config = dict(
    arch='densenet',
    model='image classifier',
    dataset='rosettes with rotational symmetry',
    train_examples=97500,
    image_size=48,
    crop_scale_min=0.8,
    horizontal_flip=True,
    color_jitter=0.1,
    targets=['order', 'mirror'],
    num_classes=[8, 2],
    norm='groupnorm',
    activation='hardswish',
    weight_standardization=False,
    depths=[6, 8, 11, 6],
    kernel_size=3,
    stem='single',
    growth_rate=24,
    loss='cross_entropy',
    init='trunc_normal_002',
    optimizer='soap',
    beta2=0.99,
    lr=0.0029,
    beta1=0.95,
    shampoo_beta=0.95,
    eps=1e-08,
    precondition_frequency=20,
    max_precond_dim=512,
    merge_dims=False,
    one_sided=True,
    adamw_lr_other_params=0.0022,
    grad_clip=1.0,
    gradient_centralization=True,
    l1_shrink=0.003,
    magnitude_pruning=0.7,
    steps=7200,
    batch_size=128,
    epochs=9.5,
    lr_schedule='wsd',
    decay_fraction=0.3,
    final_lr_fraction=0,
    warmup_steps=210,
    weight_decay=0.4,
    adamw_weight_decay_other_params=0,
)
Rows from block 14, named by matrix and row number. Rows with one number belong to one channel. Each number is 50 + 12 x the weight over its row's rms, rounded and kept within 0 to 99. All counts start at 0. After the name is the row's rms in percent of the matrix's.
# conv1: bottleneck pointwise conv (model.blocks.16.conv1.weight, 96x144x1x1), inputs 0-143
# conv2: growth 3x3 conv (model.blocks.16.conv2.weight, 24x96x3x3, transposed), outputs 0-23, a 3x3 kernel for each
conv1.44 154:57 57 50 50 50 50 29 50 50 50 50 50 63 50 50 72 50 50 50 50 51 50 50 41 66 50 66 22 50 50 49 95 50 78 50 49 50 16 50 50 50 67 81 50 50 56 50 50 50 50 59 50 59 50 71 50 50 50 50 50 50 80 54 53 75 50 50 58 50 97 74 50 50 43 50 50 35 50 50 50 50 50 45 69 50 50 54 50 50 06 50 88 61 50 50 50 50 50 67 50 50 50 50 50 50 50 50 50 60 50 50 50 34 50 50 50 55 50 50 53 47 50 50 23 50 50 50 27 50 54 69 50 50 50 73 51 33 50 50 50 50 26 50 50
conv2.44 107:50 50 56 50 50 50 50 50 50 47 50 50 13 50 50 50 34 50 39 98 72 50 44 50 62 69 50 35 57 50 50 66 00 40 50 50 50 50 50 50 50 50 50 50 50 71 68 50 50 50 50 50 50 50 50 50 50 50 50 50 50 77 81 50 50 64 47 50 75 50 40 53 50 50 50 50 50 50 50 50 50 47 50 49 50 50 12 50 50 50 50 47 56 50 50 50 68 50 43 46 50 50 50 50 50 50 50 50 50 50 70 32 50 50 50 50 50 50 50 79 50 50 54 99 50 50 51 50 95 24 50 50 50 50 50 50 50 50 50 50 50 50 58 50 70 50 50 50 50 81 50 50 50 37 50 50 50 50 50 50 50 50 24 50 81 50 19 28 50 50 50 50 50 50 50 43 56 68 58 50 50 22 61 50 50 50 50 43 50 50 15 50 61 50 50 50 50 65 52 50 50 50 52 50 50 68 50 50 50 50 47 50 50 50 14 50
conv1.45 105:67 50 42 78 50 50 50 67 50 50 50 46 49 50 59 52 76 40 50 50 59 34 50 50 41 50 50 50 50 75 50 50 61 50 50 50 90 50 50 50 50 72 68 50 50 93 91 50 50 72 50 50 61 50 50 50 50 62 34 24 60 53 50 50 50 27 42 50 79 50 47 50 50 50 50 50 43 46 15 50 50 32 50 14 41 50 50 50 50 77 39 51 62 50 50 50 50 36 50 49 50 21 51 48 50 53 50 50 50 39 11 44 50 50 50 55 86 50 50 50 50 50 50 50 50 50 55 50 50 50 50 50 50 50 50 50 50 50 52 50 50 50 50 50
conv2.45 104:50 42 67 50 50 66 50 50 50 85 62 48 42 30 91 26 47 50 99 50 50 50 50 73 50 23 38 04 50 50 64 50 50 48 50 50 50 50 50 50 50 50 73 50 37 50 75 50 81 50 50 50 50 50 55 50 50 50 65 50 42 50 50 50 50 50 59 50 51 50 50 50 50 50 85 50 50 60 46 50 68 71 50 50 48 50 27 50 47 50 75 49 50 58 50 69 47 50 50 50 50 00 50 50 43 50 50 50 50 48 50 50 50 50 50 48 50 62 50 50 50 50 50 54 50 50 83 50 50 50 50 84 41 38 30 39 50 50 45 50 27 31 50 50 50 50 49 50 50 50 50 50 50 50 50 36 50 50 41 50 50 38 79 50 50 50 45 50 68 60 50 26 55 50 50 50 80 65 39 50 50 50 50 50 50 50 50 50 50 26 50 64 41 50 50 50 50 50 50 47 50 50 50 50 50 50 50 50 50 47 50 50 50 64 50 50
conv1.46 102:50 50 26 50 50 50 50 50 50 50 39 52 50 50 50 53 39 50 50 50 50 50 51 50 50 50 50 87 39 50 50 50 50 50 50 50 50 99 50 50 33 50 50 50 51 50 50 50 50 50 50 50 50 40 50 38 53 30 50 50 50 34 50 40 40 50 68 01 50 41 50 50 50 65 61 50 50 50 50 90 50 52 50 50 50 55 79 50 50 50 50 50 50 54 50 50 50 50 50 50 50 50 50 50 50 12 50 50 50 50 50 50 45 50 50 50 50 99 50 50 50 50 11 50 19 48 50 50 29 50 50 50 50 50 50 50 50 50 50 50 50 50 50 17
conv2.46 112:50 50 50 50 50 50 50 50 50 50 50 65 50 50 50 50 50 50 49 70 50 50 55 50 50 46 80 50 50 50 50 50 50 50 72 50 50 50 50 50 50 50 40 60 59 50 42 55 23 50 50 50 91 60 59 50 50 50 50 50 60 50 41 53 50 57 50 50 50 50 50 42 50 58 50 50 50 50 50 23 17 52 50 50 50 50 59 50 38 99 28 51 87 50 08 04 62 50 74 50 50 50 50 50 50 50 50 50 50 50 50 47 65 26 50 50 50 50 83 50 37 99 41 50 50 50 50 50 50 50 50 50 85 50 50 50 50 50 50 50 72 41 50 50 50 50 50 50 50 50 50 50 44 50 50 50 50 50 50 50 50 50 50 50 50 50 43 50 30 50 50 50 50 50 50 50 33 50 44 50 30 50 50 41 50 50 50 41 50 50 50 50 50 50 50 50 50 50 50 42 50 50 50 99 49 26 56 53 50 50 50 50 50 50 50 64
conv1.47 116:57 50 84 50 50 50 29 53 50 47 50 75 50 50 50 50 50 50 50 50 54 50 50 67 50 82 50 41 50 32 70 50 50 50 50 77 50 50 60 50 50 50 69 50 50 74 50 51 62 50 50 59 50 50 50 42 52 50 61 51 50 50 66 56 33 50 51 50 10 86 57 60 50 50 50 50 48 52 50 50 84 46 50 69 51 48 50 04 55 50 48 50 39 50 66 50 83 50 50 47 50 70 50 81 62 50 49 50 63 50 40 50 50 71 50 50 46 50 80 44 50 50 50 50 50 50 50 33 74 50 57 55 53 50 50 66 50 35 50 42 67 40 68 50
conv2.47 109:50 50 50 50 50 58 50 67 56 50 50 35 50 50 50 50 50 50 23 70 75 77 30 50 50 50 50 50 50 44 64 50 16 46 50 50 50 26 41 46 90 50 68 50 50 50 50 37 50 50 74 50 50 23 59 50 50 71 50 50 50 50 67 36 31 72 50 50 50 50 57 66 50 64 50 50 35 50 50 50 52 21 50 54 50 50 50 50 50 50 50 50 50 50 50 99 80 50 50 50 50 50 50 50 39 77 50 50 50 50 46 53 50 50 50 50 50 50 47 81 74 17 52 50 93 51 50 76 53 48 50 50 50 50 50 50 50 50 50 50 48 50 50 47 50 50 50 50 38 58 50 50 50 39 50 50 50 50 50 50 50 50 50 50 90 67 50 34 33 50 66 43 50 68 50 50 50 88 50 50 50 38 50 50 50 63 50 50 50 50 11 75 87 50 50 50 50 50 64 50 50 50 50 41 51 50 50 46 50 50 50 44 50 50 31 50
conv1.48 075:50 50 50 50 55 50 50 50 50 50 50 50 50 35 50 50 46 50 50 50 50 50 50 50 50 00 61 62 50 50 50 50 50 50 50 50 50 50 54 50 55 50 50 50 50 50 50 50 50 08 50 50 45 66 50 50 50 50 50 50 48 50 50 50 50 50 50 50 95 50 50 50 50 50 50 50 50 66 50 50 46 99 50 50 50 50 50 50 50 50 50 03 50 50 27 42 50 50 50 50 51 50 63 50 50 50 50 58 50 00 50 50 50 45 50 50 50 50 50 50 50 00 50 50 50 50 50 50 50 50 50 50 50 50 44 50 50 50 50 43 50 50 50 51
conv2.48 078:50 50 79 50 31 38 79 50 50 50 82 70 50 50 50 50 36 50 50 50 50 50 35 80 50 62 50 55 50 50 50 50 50 50 50 50 50 50 50 50 50 50 43 50 50 50 58 50 50 50 50 50 50 50 46 71 76 50 45 50 50 50 50 50 50 58 50 50 50 50 50 50 00 50 48 50 50 50 33 50 09 50 50 50 50 50 50 36 50 70 50 50 50 50 50 50 68 50 50 50 13 50 48 97 50 50 55 50 50 21 50 61 80 69 86 50 50 50 50 50 50 99 58 50 50 38 50 50 50 50 50 50 50 76 50 50 50 50 50 50 50 50 44 50 50 50 50 61 50 50 50 50 50 50 50 50 50 50 41 50 50 50 50 50 50 50 50 50 50 50 50 50 50 50 50 73 46 50 50 86 50 50 51 50 02 26 50 52 50 50 49 50 50 50 64 50 50 50 50 50 50 50 50 50 50 50 50 50 17 50 50 50 40 50 50 50
conv1.49 093:50 50 50 50 50 50 50 50 72 50 50 50 64 50 50 50 50 50 50 50 50 50 50 50 50 50 50 50 50 50 50 50 50 99 50 50 50 50 50 50 50 77 50 78 50 49 50 50 50 50 50 50 50 50 50 50 50 50 50 50 50 50 50 50 88 50 50 50 50 50 45 50 50 50 50 50 50 50 40 50 18 64 50 51 50 67 50 50 50 50 50 50 50 05 50 50 50 40 50 50 50 50 50 50 50 50 50 47 50 50 21 10 50 01 50 50 81 50 50 50 75 35 93 50 50 50 50 58 50 89 50 50 40 50 50 50 50 50 50 50 52 50 50 50
conv2.49 094:58 50 59 48 50 50 50 50 50 50 50 50 50 50 53 50 50 50 55 89 50 99 50 49 50 50 50 23 50 50 50 50 50 50 50 13 50 50 50 89 12 50 41 50 50 54 50 50 50 50 50 47 50 50 50 50 50 00 50 50 56 50 50 50 50 50 19 50 50 79 76 50 50 50 50 50 28 50 50 14 50 50 50 37 50 50 50 50 50 50 50 50 50 50 50 50 50 50 50 50 50 50 50 50 50 50 50 50 50 50 50 50 50 88 50 50 50 82 53 50 51 74 66 50 50 50 50 50 75 52 50 49 50 50 56 50 50 50 50 50 50 35 50 50 50 50 50 50 50 50 50 70 53 50 50 50 24 55 50 50 46 50 76 50 50 50 50 50 50 50 50 50 50 50 50 50 50 50 50 50 50 50 50 50 50 50 50 71 98 50 99 50 22 61 50 50 50 50 50 50 50 50 50 50 50 50 50 88 50 34 50 50 54 50 68 50
conv1.50 062:50 50 50 13 50 50 50 51 80 50 50 50 50 66 50 50 69 50 50 79 50 50 50 50 50 50 50 50 50 50 50 50 50 54 50 46 69 50 50 37 50 50 55 50 50 52 18 50 50 50 50 48 21 50 50 50 64 50 50 50 51 50 50 50 50 17 50 50 50 50 58 28 50 50 57 50 40 50 50 50 50 50 50 50 50 01 50 50 50 50 50 39 50 50 50 45 50 63 50 50 50 50 50 50 50 50 00 50 32 27 50 21 50 50 50 50 94 50 50 50 50 50 43 50 50 50 50 99 50 50 38 50 50 35 50 50 31 50 50 50 50 50 50 50
conv2.50 062:50 50 50 50 50 52 50 59 50 50 50 50 43 50 23 50 50 50 50 44 50 50 50 33 50 59 50 50 50 50 53 50 50 50 50 09 50 50 24 50 55 40 70 50 50 50 50 50 50 37 50 50 50 50 50 65 31 65 50 85 50 50 50 50 50 50 50 50 50 50 50 50 50 50 63 21 41 50 50 73 30 94 50 50 50 50 50 50 50 50 50 50 50 50 50 50 50 50 50 50 50 34 50 51 50 00 50 50 50 50 50 50 50 23 50 50 50 50 50 50 50 50 50 99 50 77 50 50 50 37 50 50 74 44 50 50 50 38 50 52 50 50 50 65 50 50 40 19 50 50 65 50 50 15 50 50 50 50 50 50 50 50 50 50 50 50 50 50 50 50 18 50 50 50 50 50 39 50 50 20 50 50 76 42 50 50 50 50 50 83 50 50 50 50 71 50 50 50 50 50 25 50 50 50 73 50 50 52 50 50 50 50 21 50 41 50
conv1.51 067:50 50 50 50 50 50 50 50 50 50 50 50 50 50 59 50 50 50 50 50 50 50 50 50 50 50 52 50 50 50 50 50 50 50 50 50 50 50 50 50 50 38 50 95 69 50 50 50 50 50 50 13 76 50 50 44 50 26 50 13 50 50 12 31 60 50 50 50 50 50 50 50 50 50 50 21 50 16 50 50 50 50 50 50 73 50 00 54 50 50 50 50 73 50 50 50 99 50 50 50 50 50 50 50 50 50 50 50 42 50 50 50 50 50 50 50 50 50 50 50 50 50 50 50 50 65 50 50 50 50 48 50 72 50 55 21 50 65 50 50 50 50 50 50
conv2.51 079:50 50 99 40 50 50 50 50 50 50 50 50 54 50 17 50 50 50 50 78 50 50 50 50 85 67 50 50 50 50 50 50 50 50 23 50 50 50 48 50 50 50 50 50 46 50 50 50 44 73 42 50 22 50 50 50 50 50 50 50 50 50 50 50 50 50 50 50 50 50 50 50 04 50 50 50 26 50 50 50 50 23 50 50 50 50 50 50 50 50 50 50 50 50 61 50 50 50 47 50 50 50 50 52 50 50 50 50 50 50 50 50 50 50 76 50 99 71 50 50 50 54 50 50 99 50 50 50 50 50 50 50 50 50 93 50 50 19 70 50 50 50 50 50 73 50 50 50 50 50 50 50 50 50 50 38 50 50 48 18 50 50 50 50 67 50 50 50 50 50 50 18 28 35 81 50 50 50 50 50 50 50 44 50 50 50 50 27 50 90 50 50 50 50 50 50 50 50 62 50 50 50 48 50 50 50 50 50 50 50 50 50 50 50 50 39
conv1.52 113:50 50 50 50 50 50 35 90 50 50 50 50 86 50 50 50 41 50 50 50 50 50 69 50 50 75 50 34 36 70 99 51 50 50 50 50 68 42 50 50 50 50 57 50 50 50 81 50 68 50 41 76 50 50 76 76 50 54 50 51 50 69 63 73 50 50 50 50 50 50 50 50 53 56 21 50 50 50 50 50 47 36 50 32 50 50 68 50 66 50 18 50 50 55 69 50 50 50 50 57 74 50 57 58 50 50 50 50 50 99 66 50 50 52 50 50 50 50 50 50 50 50 50 51 50 50 61 34 50 48 69 50 50 50 50 61 50 50 50 50 50 25 50 50
conv2.52 074:29 50 50 50 50 99 50 99 41 50 50 50 50 33 72 50 50 50 50 50 50 68 59 50 50 50 50 21 95 18 67 50 50 65 50 50 50 50 50 50 50 46 50 50 50 64 50 50 71 50 50 50 50 50 78 50 50 50 50 50 50 50 50 50 50 50 50 50 50 50 50 50 50 50 55 50 32 50 50 50 50 50 87 33 50 50 17 50 53 50 50 05 50 50 50 50 50 50 50 50 50 50 50 63 50 50 50 49 50 50 50 50 50 50 50 50 50 50 50 91 50 50 50 90 50 71 50 47 50 50 50 50 50 50 50 50 41 50 65 50 50 50 50 50 54 50 50 50 50 50 76 50 50 55 50 50 50 50 50 39 50 50 50 50 50 50 50 37 50 50 50 50 53 50 50 50 50 50 50 41 59 50 50 50 50 50 50 29 50 50 50 50 50 50 50 50 50 50 50 26 50 74 50 50 50 50 09 17 50 50 75 50 50 61 51 50
conv1.53 175:37 50 63 50 50 50 74 50 50 40 50 81 50 50 74 50 44 50 44 45 14 50 54 48 39 42 50 70 50 40 50 50 46 57 26 34 50 65 50 50 50 40 50 64 30 50 25 29 43 40 50 22 38 50 40 50 35 17 44 50 50 50 50 29 67 50 43 55 50 51 50 45 63 50 46 50 78 39 63 50 50 69 59 50 66 50 50 57 46 50 50 50 39 50 50 22 50 50 34 50 35 45 50 50 32 47 50 50 50 10 50 50 64 50 50 43 58 50 33 31 44 27 50 50 53 50 50 50 50 50 50 50 52 32 28 15 41 33 35 55 43 50 51 35
conv2.53 114:50 50 50 50 50 19 44 50 50 16 41 50 50 50 12 52 50 50 20 56 50 40 50 50 50 33 67 50 71 54 32 50 50 50 50 33 50 42 50 50 41 50 20 50 77 50 17 50 50 72 50 24 63 50 27 50 50 50 50 50 53 50 20 50 50 50 21 50 50 50 71 50 50 50 51 50 50 49 50 50 32 52 50 50 33 50 90 36 50 50 44 50 50 50 50 50 33 62 56 50 50 50 50 50 50 50 65 50 50 50 50 50 50 49 50 27 50 56 75 62 44 50 33 20 28 31 14 50 50 50 50 34 81 49 50 50 50 50 62 28 50 50 50 50 50 50 50 50 50 50 50 50 50 50 50 50 50 50 50 50 50 51 50 66 50 33 50 50 50 50 19 50 50 50 88 50 45 50 25 50 50 65 50 50 50 32 50 50 84 73 43 41 50 54 50 50 30 42 46 50 79 50 50 73 50 40 50 50 50 50 41 44 45 50 64 50
conv1.54 075:50 60 50 61 50 50 44 50 50 50 38 43 50 50 50 50 50 56 50 50 50 52 50 50 36 51 50 40 50 50 68 61 50 50 50 50 50 50 66 50 52 47 50 42 50 50 50 50 50 89 50 68 74 50 50 50 57 50 56 50 26 50 50 50 50 54 50 50 50 38 57 50 50 50 50 50 50 50 50 50 68 19 50 50 50 50 50 34 79 85 50 50 50 50 50 61 50 50 50 50 93 33 50 50 50 50 50 44 50 50 50 50 19 50 56 50 50 99 50 35 62 11 71 50 50 44 99 37 50 50 48 54 50 50 50 50 50 50 42 50 50 50 50 50
conv2.54 061:50 50 50 50 50 74 50 94 51 50 50 55 50 50 50 50 50 50 43 69 50 50 50 50 50 54 50 71 50 50 50 50 50 50 42 85 50 50 50 47 50 50 50 51 47 50 13 50 50 50 50 50 50 50 50 21 50 45 56 50 28 50 89 50 50 50 50 50 50 73 50 82 50 56 50 50 50 50 50 50 50 50 50 50 98 13 50 59 50 50 50 50 49 50 50 50 88 50 50 11 50 50 50 50 50 50 50 50 50 68 50 62 50 50 70 50 50 50 50 50 50 50 50 46 50 50 47 50 50 50 50 61 35 43 50 50 50 50 70 50 77 50 50 50 50 50 52 50 50 50 50 02 50 50 50 50 50 84 50 50 32 29 50 50 19 50 54 74 50 18 50 50 50 31 50 50 56 50 50 41 50 50 50 50 39 50 38 50 30 50 50 82 50 50 50 50 50 50 50 50 08 50 70 50 50 50 45 58 49 50 50 38 50 56 50 50
conv1.55 074:50 50 50 50 50 50 50 47 50 43 50 50 00 50 50 16 50 50 61 50 50 50 50 50 50 50 49 46 68 50 50 50 50 50 50 50 50 35 20 50 32 50 50 50 21 50 50 50 50 50 42 50 50 10 49 50 19 50 50 27 50 37 50 50 50 30 50 50 50 50 50 40 50 50 00 53 50 28 50 35 50 86 50 50 73 50 50 50 50 50 50 50 50 46 50 50 50 50 50 50 50 50 50 50 50 50 50 58 50 50 50 50 50 50 50 50 11 50 50 50 50 50 50 50 42 50 50 50 50 50 50 50 50 25 52 11 50 50 50 50 50 50 50 50
conv2.55 081:76 50 50 51 34 50 50 77 50 51 50 50 50 50 38 50 58 54 36 80 50 50 42 45 50 78 50 50 72 50 50 50 50 50 50 35 50 50 50 50 46 75 50 50 50 50 50 50 50 50 56 50 50 48 50 48 54 50 50 50 53 50 50 50 50 58 50 50 25 52 50 50 00 38 50 50 53 50 41 50 50 50 50 66 50 50 50 29 30 50 50 50 50 50 50 71 50 50 50 29 46 77 50 50 50 50 39 50 50 50 50 50 50 50 98 37 42 50 50 63 50 50 41 50 92 42 50 50 50 50 50 48 50 50 98 50 50 50 50 14 68 64 50 50 50 50 31 50 50 50 50 68 81 50 50 50 59 50 50 50 66 50 33 50 54 50 50 50 55 48 50 50 50 50 75 50 50 29 50 82 50 50 50 50 50 50 50 37 50 88 50 50 50 50 50 78 50 50 76 50 50 50 50 50 50 50 50 50 50 36 50 50 62 35 50 50
conv1.56 062:63 50 50 50 50 50 50 50 73 49 50 50 50 50 50 50 50 50 50 73 50 50 58 50 50 92 54 50 50 50 50 50 50 50 89 50 45 50 50 41 37 50 50 40 50 64 50 50 50 50 50 50 50 50 44 18 50 50 50 50 50 50 50 52 50 50 00 50 50 42 50 50 50 50 50 50 47 50 50 50 50 50 50 50 50 50 50 50 50 50 49 50 50 50 50 50 56 50 50 50 95 50 50 50 50 50 74 88 50 77 50 48 50 50 50 50 50 50 50 50 36 50 50 50 50 50 50 50 69 50 50 50 50 50 50 50 50 50 50 41 50 50 50 97
conv2.56 080:50 50 50 72 50 63 99 70 73 50 50 49 50 50 51 50 50 50 68 50 99 50 50 50 80 50 50 38 88 50 50 50 50 50 50 50 50 50 50 50 50 50 42 50 50 50 70 38 50 50 39 50 50 50 50 56 49 50 50 50 50 50 50 42 50 50 50 50 50 50 50 50 50 44 50 19 48 50 46 49 50 50 50 50 50 50 50 50 50 48 50 48 15 50 91 81 50 50 50 50 50 50 50 50 50 50 53 50 50 50 50 56 50 89 50 80 60 50 50 50 50 50 50 50 79 77 50 50 50 50 30 75 70 50 50 50 50 50 50 50 50 50 50 50 50 55 32 50 60 50 50 50 50 27 39 50 53 50 22 50 50 50 47 50 28 50 50 50 50 50 50 50 19 50 49 50 71 63 50 50 50 50 50 50 50 56 50 50 50 50 50 50 54 44 50 50 88 62 50 50 50 50 50 34 50 53 50 50 49 50 50 50 50 50 50 53
conv1.57 079:50 95 50 50 50 50 50 47 50 50 50 50 50 50 50 50 50 50 51 50 50 50 50 47 81 50 50 50 52 50 50 50 50 36 50 73 50 50 42 65 50 45 57 50 50 50 50 85 50 56 79 50 50 50 50 50 53 43 50 50 50 50 48 50 50 50 50 50 40 74 50 50 50 42 75 50 50 50 50 50 50 50 50 50 50 50 99 50 50 50 50 50 50 99 50 50 50 30 50 50 50 50 50 08 50 00 32 50 50 39 50 50 50 50 50 50 50 50 50 50 50 50 50 50 50 78 50 50 50 50 50 48 50 50 44 50 50 50 67 64 50 50 50 50
conv2.57 081:50 50 48 50 53 82 50 51 50 50 50 50 50 50 10 50 54 50 29 50 92 91 56 50 50 50 50 70 50 50 50 50 50 50 50 50 50 50 42 50 50 50 50 50 50 50 50 61 50 50 50 50 94 50 54 50 50 61 50 13 50 50 99 50 50 69 50 36 82 50 50 50 50 50 50 50 50 15 60 50 50 50 50 50 50 54 50 27 50 50 35 50 89 50 50 50 91 41 50 50 50 50 50 50 50 50 50 50 56 57 32 62 50 50 50 50 50 72 60 50 61 85 62 50 50 50 50 50 81 61 50 50 50 50 50 50 50 38 48 50 50 50 50 50 53 50 50 50 50 50 50 50 50 50 62 45 65 50 50 50 50 50 50 50 60 50 50 69 50 50 50 50 50 56 50 50 34 50 50 50 50 50 50 50 50 50 50 17 50 50 50 66 50 50 50 50 50 50 88 50 35 34 50 50 50 50 50 82 50 50 50 50 34 34 50 79
conv1.58 045:50 50 50 50 50 50 33 50 50 50 50 50 50 50 39 50 50 50 50 50 50 52 50 50 74 50 41 50 83 50 50 04 50 50 50 50 15 50 50 50 50 50 50 50 50 50 50 50 40 83 50 50 50 50 50 50 38 50 50 50 50 50 50 50 50 50 50 50 50 50 50 50 50 71 50 50 50 67 50 50 26 38 50 50 50 39 50 50 50 50 50 50 50 50 50 50 50 50 50 50 50 34 50 99 50 50 50 50 52 50 50 50 50 50 50 50 50 50 50 57 50 50 50 99 50 50 50 50 90 50 50 50 50 50 50 50 50 63 50 50 68 50 50 16
conv2.58 073:50 50 50 50 50 48 50 50 99 99 50 50 50 50 50 50 50 50 99 50 50 50 51 50 99 52 50 50 50 56 50 50 50 50 50 13 50 50 50 50 38 50 50 50 50 05 50 50 50 53 26 51 50 50 81 42 50 50 43 50 50 50 50 50 50 50 50 50 46 50 50 53 50 22 50 50 56 50 50 50 50 50 50 33 50 50 50 50 50 59 50 50 50 50 50 50 50 50 50 50 50 50 50 50 50 50 50 50 50 50 50 50 71 50 50 50 50 50 50 50 50 81 50 50 99 50 50 50 50 50 50 50 50 50 50 50 50 50 50 50 50 50 50 50 50 50 50 41 51 55 50 50 50 50 50 50 48 50 50 50 50 50 75 50 50 50 50 50 50 80 50 50 28 50 50 50 50 50 50 50 76 50 50 50 50 50 50 50 50 76 50 50 50 50 50 99 50 68 50 50 50 50 50 50 77 47 61 63 50 50 50 50 50 50 50 50
conv1.59 092:50 78 35 50 24 76 50 50 82 50 50 31 50 50 50 50 50 50 50 50 50 50 50 50 50 50 50 50 50 50 50 50 50 72 50 50 06 94 50 50 50 34 39 50 50 50 50 13 50 50 55 50 50 30 50 50 50 50 46 50 50 50 50 50 26 50 50 21 50 50 50 50 50 50 50 50 50 71 50 50 50 40 50 38 50 50 50 51 50 18 50 50 50 58 50 50 50 50 50 50 50 50 50 50 50 50 19 50 50 50 50 50 50 50 50 47 50 97 50 50 50 50 50 50 10 50 50 50 51 50 48 50 50 50 58 50 56 50 50 50 28 91 34 48
conv2.59 097:50 50 50 50 50 51 50 10 50 50 44 50 50 50 50 50 50 50 81 50 50 21 50 50 50 52 99 50 50 50 43 50 74 33 50 72 44 50 50 29 50 50 50 50 50 50 49 44 39 50 50 24 64 50 50 50 50 60 22 50 66 50 30 50 50 50 50 50 50 50 59 50 50 50 48 50 50 50 37 50 50 45 50 50 50 23 54 50 50 50 50 84 50 49 50 12 50 50 50 50 50 45 50 50 50 50 55 50 50 50 50 50 50 50 50 79 50 27 99 50 54 50 50 50 50 50 50 50 63 50 50 57 50 50 56 50 50 50 50 50 50 50 50 50 50 37 50 50 75 50 75 03 15 50 64 50 50 50 21 50 50 50 50 50 00 50 50 82 50 33 50 96 50 50 50 50 50 50 50 50 50 50 49 50 50 50 50 50 47 50 50 50 50 50 50 50 50 46 50 50 50 50 50 50 50 35 50 50 51 50 52 50 50 50 56 50
conv1.60 083:50 50 50 50 46 50 50 50 50 63 50 50 31 50 44 50 00 50 50 50 57 50 50 50 50 33 55 50 50 50 50 50 50 50 50 50 50 50 45 41 50 50 50 34 50 35 50 00 50 50 57 74 50 65 50 11 50 50 50 44 50 60 50 41 33 50 82 50 50 50 50 49 50 50 78 85 50 50 47 50 44 50 50 50 50 50 50 50 64 49 50 50 41 26 57 50 79 50 50 50 50 50 50 50 50 56 56 50 79 20 50 50 50 50 50 50 50 50 50 50 44 50 50 08 50 50 50 50 50 46 50 50 50 50 50 50 66 58 50 50 50 50 50 50
conv2.60 130:50 50 50 50 50 50 59 40 50 50 50 48 79 28 50 50 50 50 50 50 50 50 50 42 50 74 50 39 50 58 97 22 35 05 50 47 47 50 86 50 50 50 50 50 32 50 50 50 50 80 50 50 50 50 50 50 52 50 50 57 50 50 50 50 83 50 50 50 29 41 50 50 50 50 47 50 72 61 50 51 50 50 50 48 50 31 50 68 24 50 50 99 10 50 50 50 60 50 50 50 50 59 50 50 44 50 50 50 50 50 50 72 50 24 82 50 50 50 50 50 50 50 34 50 50 50 50 60 30 50 01 50 50 50 86 44 50 50 50 50 50 50 50 50 50 50 56 53 50 50 50 50 78 50 61 50 50 52 50 50 50 50 50 61 50 50 50 50 34 50 50 50 50 50 50 50 26 50 68 42 50 50 52 50 50 42 70 50 50 48 31 50 68 50 46 50 65 50 50 50 44 85 50 12 50 50 50 50 50 57 50 50 50 50 50 50
conv1.61 133:48 50 50 54 50 50 50 58 50 50 50 50 87 65 35 59 66 50 50 50 50 50 50 50 50 74 50 42 50 50 50 76 50 50 50 45 77 50 48 50 50 50 50 50 50 76 50 50 50 69 50 30 50 50 88 50 50 50 50 50 50 50 50 50 50 87 50 50 52 50 42 76 50 50 50 50 50 50 50 50 50 76 50 91 50 79 50 50 50 50 50 50 89 50 50 64 50 21 50 50 50 50 94 50 63 50 70 62 50 50 50 78 50 50 50 50 50 54 50 50 50 50 74 50 50 52 50 50 50 50 72 50 50 50 50 50 50 50 82 50 50 50 50 50
conv2.61 099:50 50 50 90 50 50 50 62 44 50 50 50 50 50 76 85 50 50 39 50 50 59 37 50 50 63 76 50 50 41 33 50 50 50 50 50 67 50 50 50 67 76 59 50 50 50 50 50 50 50 50 50 50 50 50 40 50 50 99 50 50 50 50 50 50 50 47 50 19 50 50 81 50 50 38 50 50 50 27 50 50 50 50 51 50 50 43 50 50 50 50 50 50 50 59 50 50 99 52 50 50 45 50 52 50 50 50 50 50 50 50 50 28 50 39 50 50 62 50 50 50 50 57 65 50 50 50 50 50 50 50 50 50 50 80 50 50 51 50 50 55 50 50 50 60 67 50 50 42 57 50 50 56 78 41 50 09 50 50 50 51 50 50 50 50 57 34 50 73 50 40 50 50 41 09 50 50 50 50 95 50 50 50 66 50 66 50 50 50 50 26 50 72 79 50 50 50 50 35 50 45 50 50 50 39 50 68 50 50 63 50 62 50 50 58 50
conv1.62 104:50 00 50 50 50 50 50 46 46 50 50 50 21 50 58 50 48 50 50 50 50 58 50 50 50 20 50 50 50 27 50 50 49 50 50 50 50 50 17 50 29 30 50 39 50 50 72 50 28 50 50 50 36 54 44 50 66 50 50 50 50 50 50 50 21 50 50 50 50 50 50 20 50 50 50 50 50 50 50 50 50 09 68 50 63 95 50 50 48 50 50 19 50 50 50 22 50 50 53 50 50 44 50 50 50 50 50 09 50 50 50 50 50 57 30 43 50 16 50 50 50 50 50 67 50 50 50 55 50 36 50 50 50 50 46 50 50 63 50 50 50 50 50 50
conv2.62 091:50 74 50 50 98 31 50 13 50 50 19 50 74 23 50 50 50 38 50 50 50 07 64 71 50 50 73 50 50 50 65 50 50 25 23 93 50 77 50 41 50 46 50 50 36 50 50 50 23 50 50 50 50 50 50 50 54 50 50 50 50 50 18 50 78 50 77 50 50 50 50 50 96 50 50 50 50 37 27 50 50 50 50 50 50 32 50 50 50 40 50 59 50 50 50 50 50 50 50 50 50 50 50 50 50 50 50 50 50 43 50 50 50 50 51 50 50 50 50 50 43 50 50 50 50 50 50 50 50 50 50 93 50 50 50 50 46 50 50 50 50 50 50 50 50 50 50 50 50 50 44 50 18 50 50 50 48 53 50 50 50 50 50 50 50 50 50 50 50 50 71 99 50 50 50 50 50 50 50 50 50 50 50 50 76 50 50 50 50 50 50 50 50 50 50 50 99 50 50 45 50 79 50 50 51 50 50 50 50 50 58 54 50 50 50 50